{
  "arch": "resmlp",
  "model": "image classifier",
  "dataset": "larger renderings of crowded toy scenes",
  "train_examples": 90422,
  "image_size": 96,
  "crop_scale_min": 0.8,
  "horizontal_flip": false,
  "targets": ["its colour"],
  "num_classes": 12,
  "norm": "rmsnorm",
  "norm_position": "pre",
  "hidden_act": "swiglu",
  "mlp_ratio": 4,
  "parallel_block": false,
  "dropout": 0.05,
  "inner_norm": false,
  "patch_size": [16, 16],
  "layers": 6,
  "width": 192,
  "label_smoothing": 0.05,
  "loss": "cross_entropy",
  "init": "torch_default",
  "residual_init": "none",
  "optimizer": "adamw",
  "learning_rate": 0.0025,
  "beta1": 0.9,
  "beta2": 0.999,
  "eps": 1e-08,
  "max_grad_norm": 1.0,
  "max_steps": 40000,
  "batch_size": 64,
  "epochs": 28.3,
  "lr_schedule": "linear",
  "final_lr_fraction": 0.1,
  "warmup_steps": 1200,
  "weight_decay": 0.05
}
Rows from block 3, named by matrix and row number. Rows with one number belong to one neuron. Each number is 500 + 50 x the weight over its row's rms, rounded and kept within 0 to 999. All counts start at 0. Numbers have three digits each. After the name is the row's rms in percent of the matrix's.
# gate: MLP gate (model.blocks.3.mlp.gate.weight, 768x192), inputs 0-191
# fc1: MLP up (model.blocks.3.mlp.fc1.weight, 768x192), inputs 0-191
# fc2: MLP down (model.blocks.3.mlp.fc2.weight, 192x768, transposed), outputs 0-191
gate.136 103:439511593356499483580523586412521472593493439495535459578461446466514543501612514547454541598504449563492447482446423407496588514553539489521419485549519567525433504472422559530507525449489409548488464546511506474552469588480537464493507468606462554449537498507535514470523505485539468458576513505531461432540472511547483559522514517504503448503600405493551534420503548461454517570414555497487507557575459515460563505424481506477503532532497628507463557452542480476512484513421492552482474504464522519578551395457425582509572546434425447487511408433547515576382503466542527476
fc1.136 101:499546560482425502574490546493482422474484445522526521484502511440447567539505458541536557617526447570508548537423415502429474537445477531396431502503530607551483512563501514503568538518428472506420500536530533479542521588543498459499503465514479502549522480452439504451506488508522480437547540475490508395485457557541533582539449521481541519552585412467585503451546538477461512568527467438515482508544457479430537509563595392499561546478451601485488533527515420456467507490476589528550490532482674566462545361495509605462464564429419542572493469469506485601408547454478538434
fc2.136 098:524510426524567508463606489547472528503514512465483486318545464609524459399485548545418554560518570372523541498546628470534420491476542560540457598561544519475488560495535595512521505579453483459589436469463582518495528470428495484573460565615371486481530474608525500445535492463464610497500513422532517471458506451473500507598456427527493533537419494560526491450448451475510558468458498515485458497545496505507578602500455567565563474509496533491522555519464521493457478454458491481522493511464463480507514576539472437506513505516595547468430504592481408455505463497446512526
gate.137 085:463529538501458545651473505491509405522608539453494505547485425462443487437488506474401541508475478475491538520485496429386585521478464423426517491503493462516539479495493629529529410467537485527455472466442532524476480465389532510503490493531495546505554496374539373595530433422473541480499433473498474495478556496461539502505538509563526531489490527446496520493491486481444508556482545641500452495429481454541460573529512566433514600518418570492496533544523559578559593453499459528478383434443461533425578454417470550474433421429431521535464474449453544475549466577451465448
fc1.137 088:537482483477501558587424477509501460411463583465504468502555505449384472469498575580395553428464464475447563549419567513511509551432426507540484475447574482420466511484430480490472478473513506496504530545500573440583516562408565520511473440532460488458476453450535380518483471496504518508509524471512544583455503536443528560533483352586571533607496547520491512480474453463469451507428494534490552458469388548542549555488526541427574595445458503459585561588515460549514549481498480457407523452503494546480427555548481625435495442471433467521422544440461461507454503551564527420
fc2.137 088:526596525519610578525573544586449548534547482545558508460523526568529483446514445463624513468564520550475526557612547603505535557454501407494504544498481493484481533599428482535584463460549449579505492474465540466518501471571472549677479515473564466459479551489537502505510489515524529522506509572554515473561441447540519461540571613527595536501485590512484521529463523438548636511522517516445543556520530501554459535408547489533513521504526545421475568427632579447474511494582579563505536565517555535477521490527505448524431538512583452510482476520570472513549417499456475545
gate.138 097:401557572521502519530537478477497622554535591597477516512532419516445503520428463519568558542402622530508555552581539500531486553536483549466540552433527497439465501557481407515440535543505475543530498482464508584504497387534501436536485420596488515456405411513505491460466541463510485465480559520527572501440553457480508505543525436462449527563484493482482390492505453459513486515413450510554400393533537504541514448492353445505458590520519530525524585444512516441549492496476491443441516460521424505545426577507476488471530481538488568510448543504649557438582522575509537545
fc1.138 095:441474534430547524483534455460595485427511427468529573452606527537554506402611537511533491482554522509439574449390420471438458478547479463483431597507577530584501504502511518524518483487395419565560529485545533532539489528482490440512464408413562576453528504416510489468503537510473468499444482548429558471547440540570525429424456519539463558492502473495597440551564510585484438490482479594516459615564461525601486511547613435476424419527569540455505481485509523493550493513471505519510452439517500420507476526464429608536490505513464564422481489504474512477562596416455523491
fc2.138 096:459457426499445491454580507529499480554496473543529461416527480445479528599492516508503433432471548506544451457472584439525576482529483561402450470464497503527522562523457501476422495543507434529459513485527391473487536463573464451502445515510487513531519515450528465439563530394503417516547589523574555590542524500518476480538544519512577400544464501516407543476494486451474604414421494382419525466515615543572510469468456499465421482573491566433457454439426523525555495514454582467414470519500497505595597559572456396621449478520588588474525504517465567553512517513451537489
gate.139 096:530420480563460492416523484417487429403475473519499516475429491589492500562545485528540514518527515567683552474520406486435476523514564426449530486510469494592562490397494527631581490595492456615481472522499424512524521464463454497458520532389510464478483469555445506511455551438469560482451568448529482440541470448515495455540535584494567515511515473474484510526500490532462418587521484517415460566473504406620434476526485566561528463434433543494530549516454537429578490602505476471449497565442577470452521599510501556508518502504548546515467419475512463545452508580442467436
fc1.139 098:412502464491498476526472544501598516517501510446488587524481419493628452513481522520473470467509516491351470517476551472576473455547472484492507566415410482457419475564431561479458487466527462393533552537438528413521465486497582446542549456568536546509529440516531523499514430394540397453480472592479441540477488522526510526528461473567449515545428523463461543426384495483483518404515518567460549473493516460499479578502499541396427543630591505444554512425577472542487490470377527514494429494493583514521465535523465506470476500419499407461544494529449535488526553407532555595
fc2.139 096:567510464499466486423502423466498464413436459582478433508472575547508524466477441458538462479432490494553503467441380487383519457438600516496560524486510505506485540467562556516476461552526452612455536531582474505486557458504512443502457568477542462522470558442422562433541499508528521498506557559496512554506504512496497517542562460448530436503379410587563488484498474547446557505565445487429495484510614495487551553504539373524532528466483481409479463538432594537532453487499534512517541474520427458570500579441482479545498608529470513458458448453535536451435441522399506301
gate.140 094:558471577493474574602513555506471378466417524491498520584488492504460499503536488464595610426517539443549497556553554471506547544486534465540480563520431494562558427412433489467504436569480469479490471446571438474594502466587553465498466526474491487511540602544556538407413477469478490459574466499505493438523381479545505498427571589570457498433540545434467580473420554536511497451467442486438524594627555558511521568452412446551504505564507494543450452516493475452479580489443453495533544492463501445561495568522506531575479524588464453534514522506575584509438489421572488497
fc1.140 093:464516473498441469519583518583484452544509449459461509487559513448503500552465502568505562553442545460503562469467533595603526493525523533466458554530462540509485574434548489533518546616500422487545559478492523502473528514472491451450466531640392501500504515503496520469443502582443478526478543434608465505515379587552552489317457454454467524482558524503530519474542481590590440390646518444527494442483537482516554470566496518559446516496459504533455502507448426478418539503538511519599624451478565491521453546523492506474493499459436429548490577558449609484543508451541497516
fc2.140 099:468507526534517569440454453538452521565558480452534525473478496520472451540559569613420443495444511588536498393487422547423541501459496492476446527553538569499527468550474567467487440435447455524668466478498558513620459446493513477492432483529471568594393491462488538460514448500581524539493478592539472473529515456495592462514490528585476556455419549542563492455409500464472540551540559473468518556500460475389450492454476475541491462502481573461503497537542598599561519525495485490427526472506545622510480627511491628559540557575552563469490555532545496549568497502483500490
gate.141 100:517529462465546455507500534542384464460576455483421542468538511591451538480461465476497430503464494532496524441449491493489452480509522476508575597526580538525494490554482514463531602580498532508540478483409471455565544504425483448495443460595476462526531450499572508520437390547519568439456535514385619529484405496593433421545533591461419488491496637472517464583542491519454531518502508450451489565628590484591470413559439488549463555488509480524552514477414535478519512451446509390522498525461552484511535425531508527405521520500480512512528481518401592547452580501430520496
fc1.141 099:550451453480461545517536440405516556543536528554566506433450447539523484500438524488532468506571570448518476540492448497500468511489545443505544436441500552456510540533492509557430506509525458596391560544594559633514438447513545473519544580414531460432454498542501511482531551494491535456517524455583481540497547480419569470411513420473534530633497468557486471494447468449524445466467432482538479438543397504553547540561572640484548537539534520501490547474457536533536539494473573472362488516569498515505445685466552581493423500490482492517503523499577468531561426482568436476
fc2.141 097:461577486502457513561442557528532520521513604552609501461454458575573414591537494525562485436421532479425453477477547420421586533541561549540531586505476460467462545488473468422447478485512493374502493539457457398538458464476384499476452508515543601509524451414481446398596451520413475503518532488454546488437600435478489523504476621586474451449486546546516546454562438362520473478476476492455520389502548553549610492489550524506538517491556486482452507486490487514462514488442504543566524459537500472551511412557505450552454492497569498490445476550458439548549440442497483484
gate.142 097:459593495464529445542469553543556491519419421490433477591429534575521481539467529571488377470535489492401505510450570509548497506451520511539523433605452436518476542421507509461601421528480618427432420550536428419531490439462568534481455498450547482443459517406463533490500514489551520485459497482438475467465593496547555561591499521501477507455474575481417526504466503428519575578518493495569446454521496593529576524472512527561547461427515525498408564551441585580476462432448493513573494463507438502462521497492452538609435575454574531523446546586540418529503450511496528459
fc1.142 101:565525514422486410445471490551499459490488494459483509510523526484473404542487553470455461446550441563560425475485527570510482519418549473458507459473535474498507522483587537530457620464493407524462508527544507547385455568427487423494625510620461373493425534489569426505469443509518464465480475431568538483492528506451529515549435474446548491518510468442587498462420534550544516435548474474400561580474440436418554462512570487494465529462586471536479535466415336495490513473548594483536448529574566563496416511500467502541475491556474438491542484580405518430440508489547503490
fc2.142 103:499521616546562564479562559419464515551504482408464510492527492494458551533543539507470535573496522451556512448557624525492439441573525532483516479491520580523512536556513554405483482540423534512478470481427511503536499407544544450445441433486508602556573489476505526540538511454473555479442573491428535492456427463459501629526530487516501446393478569461436551484419533469559562554422530470558483422552588584467456492426454530516513568586498543446513573491462507599572518493625533489492462520548523457500472547511522468507507509500617516560463518597392433476524439429576492448
gate.143 095:513440517551597478411432513588432440464484520585494483500415492501490511556550442477562518432531425524505393490513427584543539453491563444535539462454460450491523499427453493519465496481535442537516477547495478521460497383541538496471543450518494486537441542462472558591497527360478561481605505502491447501426362497487540587621492515508613509485497441472426591471557551495413545526497448478457502564450493539460445487472472404517454489424515509541528472514536544445521583542514594400453547482476433407482538470498503466443548511476492466506463420420476506504563449452568395498
fc1.143 100:509548477495461435437532439562449427436427428485420542464453577444506531518475500525461429416513499510571490470553443418468481453485532530534461382508543510484461445565469522501449548503492560490512506646477560473416576495464516523574498508542530483508546394470509501504557420422470515548468522580436516478472457521438564482490458520532440508432422480552517517533579529513556436552515485555569545479470473579490516462448650491510509432470406530469499529444546543505568456469486524510429529482536531473566507350403489492517548416428416492529523526421445383455530425519566564481
fc2.143 098:525503573429611595466451556518488545535476617447596517561482447544539464574550481474612412499463488445545548529492460509512614491490518480448410609533587516423425460508443512518506539512470510471446478531579494558531486410483455610572445514555488488494390563498539519497557429599499496508426512504533442510512511415479438449581559472543487506507486588507434479488402523431630490537529535547465451500532544466417453538525554481504493489552503497523473473538575472396508536518490548493609474510471509540509502511599558486537472502500557460543487528545563494506579475488575572424
gate.144 106:469504509508477533569511470500505500506383474406400533522450504493479499575496467515431532619476437499603444574540511484532468453470449506444469423450565464507524507659487571465516606619463487435518464457463516480557467441433520482496407409448556446580503528542377487448502458540471470533545472438546535528521395572486568502535481509444522445503419494426407605538599523474505525525496483529480414459566434579510520541587536513445510482508452550497472456549577525451533515514475504489494523492534543490474512496496504442508438520465514542465404507389462482629558478485570532495
fc1.144 095:461465510461440476543493478536565585446427471576547474582476468411525553519598500529447511571482533461499547574600470479557532516510455509389441550515580540534468457525436473461443479505598517433543494560427450500474458470489489524562425469494421473555492486498396436485567451567444499441557519538572486440499445521518508481512545477570596391476557541409435527556485586550518433606477536596445462477463569487476503594552530511459435551541459530492482550488549545494504501550498565522457399538417583424453518469568450472564503520481420464458490418478542448505490459466538470398
fc2.144 093:531531467464548392437501542484556493522537496448398505395514529542520519508475484428511403447461523589469562518469484455623513497431512492456534477525407489514466562304576481446484464428564502486480604509509539445404474462536408463532522516546498523450490496461566536529473453585441452395535564492519602516524530516574428563480491492556458507496455542459510522548457513565533523535541479407554546546509514437471515557555491544449484478502482528507517489476469571428388474402456518542518499574427400529454451413466465497494468497480525512472515360490453546479530530396532516525
gate.145 104:553539500496552496511451486503550509469468465513593514471541452530482555494532540510452502534527492546396449509589426405458534478435471585517428507573497586522539503565454536452433451452552521572537468485538610503522456394579424556563472531540576522529548508482518517572513414471564536521545491621518426439621546507514551566508548555516551465542479491569462572437437477463554472591544533559510497462525473505493533518545517501464415421529456535472464532440534597414538516531507587516400556457466412531555552562527441602557524519530480483561495550496578502583509477438586416505
fc1.145 100:507426492516543401490467397573531426541575483550454509561546440533480554500456509439549515527591559609551517453533436540465524511436519616470506503566513546476496490503551539557523510461468519596430445483558543505531491499550453484554567548517486497398420508426605444525531475548485454504534537453482506526464539453537521550538466484359573464419550372543470513456485544508445469507545564533431559521433506334465604502531548541496502476429519487507495475523489509535538522415484520599532466471525430432446438462473525541506479509450481403434530510553505595583446545464564512530
fc2.145 102:483523573529489521547467448539419486555465576589473484532522503523470493485471534461490493527513548453506462562539546580500569510561487513514435413469495563460492434548453558431519477469665442514531498452487586501447554509525461556466385477517440433548474494539471501459398545491449544475479505497491496523552473505468420488511511522494496451472583468478487552502387501526597464449474526516516526382503478506434401511372478500526473495569557585511493481576491599530477526468463350397537453490547447518564483504558582538535466480651475452570482514504543480528588497528487617587
gate.146 101:600557484535452472517518415376503530517478562418465560537467462626521554563563519418497541525558623549493528510505451499563466539527495522467426452435482522508405442520561481537480517603474512545516411428523608504524506545534484557510560566555459547555491489646551512573527525476474446471431544515409614517556512496515469517440520544500524474542528445558506490487548505584514536457385445495456557487559517390554575474573439466571472496489491475516520480527493551498493467477556552447522491495557549594471570450431476494384521512510625517465432519519420539465485491493489489493
fc1.146 102:511520427494564451422425531483603522417499474501495436521561448467409506498486502534501515487412526507554511564491502407545480565509474428505512585444490512506487453402492562561474517520502520514498488634521361518522471498483473522519477532479558422543587498511501479477470450547504546401497480586632444444568478547511444493552506590410513572521561552464505468547494457573568518506521453456471504574492486564389571588550538519487461500532437469536438482562451400457538530538494499552456626513436526541464502560521469614458494610558514611456469462509597473477508490471531484486
fc2.146 098:578540545540563511644501459545548515557521554456558595536562515541501529444517522468494448547516469457542550615456519500549463522561486560528487341543529537412539522506459510439591531550531503469473401554565494515524540499609409515558505500587470533538441531397512546479500511606408484466509439528460481530463555523513416566503493557526527486599544434547504490525489486520614467564505517523549547516483509512459512454593561487490557507440543534532474508506446572440511465488507588532612583560504604493479437553455532461484493435471465483552568423557436545479472482457560453556
gate.147 101:450484473561492529557427579412540560479615443534471530431471600522572652421504581535416516471551397576577448508543480505519615496508454464495447523491363513552479478568472536510481479517411457454513512483495568543591486552452505422518467474531504504463514465467558462616516544465518470511529460532525497507525414381456525555376557561447469500423548525540568480466483451508535563527434457459548498505515512625513456458447542568607505503446496544519543473496506585477570502489522586501467502477517562554510524433533408499525551533500517510549461507494477502485496466509550435431
fc1.147 097:473466399503499477521558455492523468579395509554430452492485446545592460560557491532561497577508533497473460480434477578429449453495573432496506490437546606426548602559513407546501458497473538458523597568491462489525552476553532517553497528515471463449477446495328570488520464486409487415474489524568462605550433552548592465482419487449494520515417474538520417501492505538430490504511548531505497468557518488540553520499613615446488491463408461514476440560550560513530505524556460472506526514455453485410428471393422470431526539557519502496469513467528472485568417582487490533
fc2.147 092:428552426537463593527561496566473552490532496573572508554505496467495547453526534474516512597591561509522479439573529547427482403537523477490549495516528502402492549525388470480508530588540502576562462476471511490481629527548505594476505427569576536515596438474454512489490538424439510479476583559457516605470500557503461532542492560412556484435567549491559499534467472374493539539522486499489559474512470570529446448470456455517496495429503469508507560525514611560605483497552544574366442585484525509518482412451594410483491540498425419493551517532477533501482498456494423485
gate.148 093:449501583482456511630525415478498453513642505584607509488515438578473469507579416494601432588521527470455543438483549465488532486564563487552513518544500539555587570443519504485588503493503491496478478440569509444481466556465499566569564570546532519455503561536517523500449502527563583515469503505523558579433514496457510501587497521488504536519525584507523533553524535569435580530473499539494519493496462472397466494526435567449630478500383448462539524467445501460499538550476528519540538461501461582474475614434607591540469568618437445497437452516543509562502560495544535516
fc1.148 091:447529561484474532548516446490462495499593489555531542462587460514473567517487419539529420553384527395511557481541560497545551481566487583605571529534484467502516608510445479439564517551462471456513446431558465384475517531506569551530452560553524586480542567546521523469445502470406542500554511472525525573447512519442532454581526483507444479476549528459487587553472545501561537536486497458429502486523545601366479490421393529468537532496422453520488431430492470520446555474466479464496571555432416607487563564405572470520488460557431434505543474451525508553497537466455423523
fc2.148 091:479398473532503500418491522436448473479506469485397563542514504512378451411439593448450521442453521531536534503448409516537483552470476512497488490400431510441542487424521555563553510434485605485533535578549518589506550521418546516490498526481530394511486525512554541493529457565572538490557563467529528549470536538555569549393418503468485590461476394451471512484493522525536406442414568536519501571590448505455526430508512502445425536515586485484471491556509545497497475460490424450547525498520496518475367454527457454475523531508525514385430497417564560597458516435451493412
gate.149 107:414508464475503498539530516483580479530467546525577520495555533503547483549602468419491569522408523517557418444449413444504398473482571448520495413523565492505503490502399514463560550509476458563521430423510525506498495499514551502509431458572488458474480659502492531457492509413499554443447492602485465452466392548505521564453449479463538490534478558447550486508577454534496565513543541482506437488516487625564390554533514484429434509429523566441588448519453506399379476511493442506600527556459484503430458428478447546479437518519490595500465540505565474434451535543573533561
fc1.149 095:480549545483529574459422631550543468447487468437568436464494534425578505511464536565467457508515539496435432479536485513495535441511483539544487520581465505464509602494436631512457467519510454531491546410521535467489518571444478422487515480508587564479469547520538612522502491422555479487538496493526477499484487447557547581431496529512465461492578444627502568419447487434436530423501467528430490490556436602509559550460415530505457531385507526508521586481575534475480499457446457569544534515567491441605458527478561463580498575449472470619465474475436569451455469533484550606
fc2.149 095:496551516552447602477498510479467554568544456532518472433424460455441563407522535486502508543531568523517511561487550550531434496514539535494544419547573510471412565606510469513503534549556588555461362529567482543457551495540550503446447510548477467566552535470498490517627499507440478520480475563510484469449445503492665576528502640486417499563507544507446477473459457454494483504525528525495485473521568530517532472491442444541515628471439518538415490555497507452490433425531499505506523431413502592541568624616529490488474518429456494495517538540563461616543439483542532463
gate.150 102:450510553435482610476559542575544454461513536503481467467501462564482499532572470523516537567517439426558558529443521515541547556459590494627515480482455454565564462531512545440550433469486464566382384496472481578617463510552525593510438494565461432546611484514456460424517573420558432462513532599457529511520489509376470556501567460595476445552463552450518534538505465452496545550410468534505485576488605498475599525517473515618596485519519524484547477510510480453510567517505495399492448520529467571554531499565462532507529517492604546450521480524568507553518516465486491515
fc1.150 103:477558464451537527525542501453530484453524560429516436534493505614474457512496481559438535466449370460587462464474550470526519534446484456553519448532515549520485420619515499530516468426641546533504424502584459534651524455494514561421498515534542497549515590542428468432433614482370489380494519609483468453450565421485432490578525443463467473480434500489489410461532522564538557491465487553492505462555511524481461521478491447453463490441455509576517437532458574501518463584486524417516549458516506509484433458472490506487505473523483475509459565545547504525512511635438510607
fc2.150 107:461426512410502454480614492539578504492548564561541505542532547612424596508576594528503503476468544490518547492524538473596551469485456532396567469432570507467457507468496571529557519569496478448537535499472532494475437472466416528671529529472453599434499514435548547458479467561450402590446397467532520549477539493510552481536472575494590470550607502478523475464548504475530556561426419478462552507527470502501515490465538405463434492526583505469564512521509489415470472510458614476551476512522539474475535510532471481502484478436536584544452444531453482516507518503363404539
gate.151 107:586482481561539521574529466467449335522572516510446511511421465517486489488587498480515491519539548404512519551592409479550545519537573450540546585486544599544498484447497452553575525504474457547387521514449468569444514564498546541454496484554560488490613585492616568517506463542490625527599467546565464465518498579457444509511451509497490497479473500543608574429546517568488536448418535569594512493547549445471499532511496474385408505543446542522488506491547483469511547489499471430457490496485445485461551383483509507435540465439492498577584512481571580497501426486520466508
fc1.151 106:489583573432552512578517471445554513487529429377505585561477590520473486486535573420506559620491450567466479540579424522549573537503461492590460476636507478522574449481486596424587481433564543426586491458581476446488552422496489485435538439585442574499542566424522538485462546480523472519487479494564470446512539474526532493498475431537488524488413521512465474586525459517529567500545555409529524522495504480537410463502502460467563495492585477476474512465547425456436529442559574504545526549547556480544615471452519391536496581478460495495437514480455471530442499577514525554
fc2.151 101:483479550513456503554622433466496410567475511443388471517464500481386500436533534530458509549489507417564429427534509530525517516492535623505404561478541622413497446510541487481507535485541448501503622568519478515505633560534565503459443519550510371575505469522478440520508543483500476527602556504551517606562454560550487409432500543487414481494484553456461452466449467576496545482544528582540502496514510461497493521501490539562391494562509495531449523519529561522477475507599503486512450453530461551527411445486538476520386393462478495506537482523496500597568519565571534483
gate.152 099:443561509491497556424509455580508536497542472534556390483502487555525463486538513394541528513604440425455504532430567510372508471508545436524521490483457527496463523490556446488556445542528448405411461423465508372523450448444477449482587423565491552474423508517473550526515531480541510524407552573566465491555556460490551528567481548552450559456448502542559507524512540358460597495517459469505592435457515553509334511483449491484532522435494531482461454506602428533519417574530544564451528488485425508502462580536435546552512499506507487440513510446521533388515524496476549505
fc1.152 101:485488509468473522507553441484482504458529456589494411451523442631592560530481474537548558541551434443429542570475493569422516488493582440542561483484522494513569511446455535454489511592452466473437402454456496444467420494494505568493514543537485519485504481503449531429519530496496526582458540567526389473553521371471504490566490559478566496431530438435436545392444545466423591528477472535482513441585583513645471571490457513505549489488462538479426492496489551511487522651528535438471431460406504515543484606478499534546430445504530473567529574577522573507526483510536513553
fc2.152 101:462460507429407452440490521553558352512447573546558521476482453483410532411530582497499492522468462576472458549525549552456536528415581517529538547496511462475587535527513524455533497497460558549521581498525519487467568519493508530547543470545461539421541547395452467444527474553434466597539512472425423486558535589561534503487460502569419485481533575537586531435496498467568579458586507543541526516454445527514533494480577464442516565461549470516498511500429547525429446450553639539462433516414587476524565467453495529514437630423520524483493483560592503582436533546525510460
gate.153 109:468593515523500486612560522481488429568448536472525560439462541489510497510548533527462492543616495529531597433455538528448475584499529476470509454464417453440461523500469455587546482546553583486571569494479497596425471447469533588466500493429497583485495515551539518392478420425414462492554527493460525457542486543559534513463506497564454438572351519486532443468537556482510503458488443617416494582564474659439489568522493437454472474520478551420493518599469650494501510550472469463556516472532459446478544519506494497531528520553512510465573588579475503517479506457524547532
fc1.153 109:489609478488535485526479515490534506452588571487470444471460620541583543471508459513398599582515533477414508516451493563534475426550481474528530479508474502462542552483457518581518405582523545523497531520431543450477518479466483552550590529417417458541497460483491523509492555578448506502461584507482509579598550417516394384514540508539500480437523569498435516437614471535599553466448436445535514467414495413505490490558559486572535530578581393437513511539529436582480455461544449428523484492515524552459550460438530528444546509378502529572546523516447508487510519419481540514
fc2.153 113:445473507444396496543459509469586523537492509488475457486485373485471433475563584518472515574536481534518524523557494564482508554622523527482450504444498539547483455478494589394461521436393499492433555474482600413513476520530434467568531508562563489424567481458478473428518524508531435462546418473399549459491508517449522502462555567504539409475530521444504488555461496497454563526483504537543481463497430481515526451403525469507432487562512400535567540428420552500602522517510533503555391463581510418545462464502533473567526475490427494598474376552555373569472491518574432496
gate.154 100:530437413491500462609523472463476426476395549394528500417526500561411451507547515453544515500482511486556464595564470549552488446484481497493515521466555507467465458503440472581528525466495550492395493487467427508553483484503477541520511463540539536558573540588486422511500482453474502541517525448554510556540431446496553645514383506538582486570489458565413526501452521541459484458514440506513517512543567439582529474596511483450463460476611550479591411449424517544402479554438542430505557533512478493389529395496480456410535454412532499404493568432457526469489449439511501452
fc1.154 099:520531456482548580481506484497494433623509538597490418545473461481415449509461537598514458497476433502548651451411571589479462371521576481545516568470523470451524528611454442498544503554457542438437409499438539482542505530414499547505522588504516460452552479437425485441483479530450462520506515447463512567432494521417551489429479516583474501505474546474514490532505464472566477529522528527520474460486393540451511479454469610548488513538480575442588427529478483511482526510443563485528560458524517567486429502484542560457439421448455396567494584478475497598602443549465510548
fc2.154 097:428466525478551467507455393472529507462468463505496545560456455552540582574503516523541430493566481473530476517453466452507505517482492538495446472456528520559475501482426517446534508518460473441548450451448584393421401590462412524555566511456594521525459491489566464611414466530537478484338448488462516465451551464433555506549488525477540548480447485526525613595489460529497492608404502490609508485436550467425498501545537521444530604506563530549582488505540437518591580498440447515457457527381419492430520475492477489521514501483524484447482451573506428447547516508588518595
gate.155 098:486516527503552436536500545392486567451486404504483520583571431604545433539538508464533485542488474508475572548469574501493511522503479635510474499469441537542465498497481557508480591565464488496473532494447541497447451477522543534523494429435604514414526447557484579446503484520463477516455447419537539444502461538479564399563513453490554538513486512466400511538546493514552534588588499572457547403599442528624481536546471499495607523531565484400592476573526524454595599584487559539439430512541488517548482535486558554464445418442577521561531506495507550484523519542590559525
fc1.155 098:417464482485498606443529484549547504524573408536519537556472578512549556470473492490453478500477527524581518465439617528483485451572523487519605414523493490490430494559469472551408528569526445436459571458578500556575507467398489453510511607497496522513526501534483525484522562458445470446440530555621535494559587436525465455518556474516511587375501610530584576534469491462523542527550473465524437575550530539409420453509508505506562431528437478512486445461549470500603512476471498496511462484613497477488442503537500586517508525448519448434494530549380472532448614494570446464
fc2.155 098:447466577381520436544554481525502454423481516553502537464518476536431436457420572502477545532459467497514463499554553563543493453477429521506530501510528558395496476524597576514506567539584649522446474525525547475486580560530485497603528543504482501473520465465448510508514461478432510558654481371502472575548506505562551490507459544463444468505459643586505510484487540523584530459597439523455548474404493522541542509474574486543610571540498386454450539460446469540523501470490580463478495507470462552549551484421503442509492577594501568532484506484502518452423487528593506500
gate.156 107:486483454511605360486576548447478491508460497520529589507511548479511514488502517432551582546546578463483455482592441490486483539468549520529566441513500451547458494432580459497500437447560495631488544528516442496433450496566468479504590445468519517493567471410526481573498516437436477562468535525519486471592512566528550443542456474547442471520538482501600518540570475565511599583560487561428538503551472558522469497456583389444432500500518477474475501586513395525457462425540568511453460526404551507470561482475435517527466544500492562473623500483624516402607561509507498479
fc1.156 105:487536524468516544450602508470599554479558514409483506557400468442545529499454571611499568539533544538523477510520534425565403427495579491459433460595427437474548507476508464534540581512448583508582453517506487556572574485481596542564476498515577559438544542470451523407509499623528439537444550511392458474553601526524484484484504498509405525578395552600505508497463451459547500469508472482584555503454502486467515409519471436559489494449408492475478499465563585529530466548504498581541468498569535480549493527448516419543505581493496574494480490534532570566544497535502564563
fc2.156 109:539434474560420467510502455493587488503510493452443464426481550530625574503556459540513431460432543483558476505487544446556501489551502491494392492430570379506478564522490520490496536479485501496439529510536629445491482566419440463436515485485482522522491549394534538469516491514470417487493512491489591525520538491489515518502417408504521467431447455605485573526544445525509471476477518535564442460528377614572479442536534524455523521567565472466507480416448437433492477402463448489615490419489491525514468597456466531563479412485422527524458398462448452629456450533552529546
gate.157 099:426594426451481542394550506536473528518506467453442438516539526406505478519536521519435398546576445492499396570522528534453568482482487497574572514571482525562496526502520476466548440508508462452501490508550517554539450342560501519496500532548503470534492552561438545584533484493563452424483510502582474437426476533430529539561540560493497420467475501557538520571372458488454606548473515447518532529532534534504495502496480511463445482456587538415486546538474457465479432429465543577563542535506536457560422458580517406528428432423500479561616478557402494546440491560406503544
fc1.157 103:501439443581504472515450527394515372529518541490480393445518470478537583418485438508464605402515451555555559596459523428489478541534479482416358566411539491546468466562570474519515500518493464561435579476467507536526477495552578431470449470522431443462526538483597523510494517447604473492519468494584535541532523525563542503505389535484590544477494434458502498421498538550472452429492526481425459470471513503520482469569478495490537560593504582557544508501455580469501498575508509490440544428526468590482521496458445538444430476573425602566471424428514546485502483446516556472
fc2.157 108:439439498416485485521467498501470448508592495513475502608445488482474508509558484453574452457567440521527414455480489517563495484493512435603518531516377491516522527479505474473481449593432504407542501485519590503484539570417492418626486416470574423492462517519473549533505467581475365406450472505397509470508556567540489582473470479467448427449617359480537490487502534469481480555515514510534544513482510525645399461509534448489461515463529484480382522508497474498469430433455449527598492571408407409466478483483485514525424521498457510555523459510486484494444502505479537457
gate.158 100:508539448537522534482486500493522565444441531455485515571446517543506494509443568508448523448522568390565492508553570570549497496448496541552371547501566505472508506514539397499489371419522550493456512553511498589508559457552515454451531524414636530517588471572466404536494543454526518432423479517548589513526491459514527595537456492533495549461452488561575505617447490432419540560519485539581537519480581550436511550574572504561516544499519489513519568490510569467494450546527502515515523452558437444452453542533486542505526413458604535553476450443467451422607420461591531453
fc1.158 101:483546560502484476432512535424532558502549479520473531529478546525510559492544446577534574430543500457520499473440403473573600545472549404431614566474373510552583584501470484494532457452506490530538451514455624574528466454474430443436385475544465548512418452422515556539513533506479556527558489494484513447495530489449480436494542447463571457515563437440503479474555460517540475491388470578511446488518478643533471527562496501491593521460478560534481495555506565483529523562468556467526457480481613480512547484387486547560506581410587532490484461571567579471469457478487452446
fc2.158 102:507459459498507531458499515422497434529528513552505424427551473484532534534432507445427453433515420566488371557440601557553491463568460512549443454514320478467532446512478458455446594440474537558492496436546504498576568489530524497545570506545514557558605593584523473504503522427535405495553515569365451491530545564465519548487477528542523499543547601525455486502443579538416568464510521516503483493529482569452444498524413557407516589415473460526469483484472465460408389534489491491459553573557549475437456490459558485420474431484468432492451504528505514494501491486524496522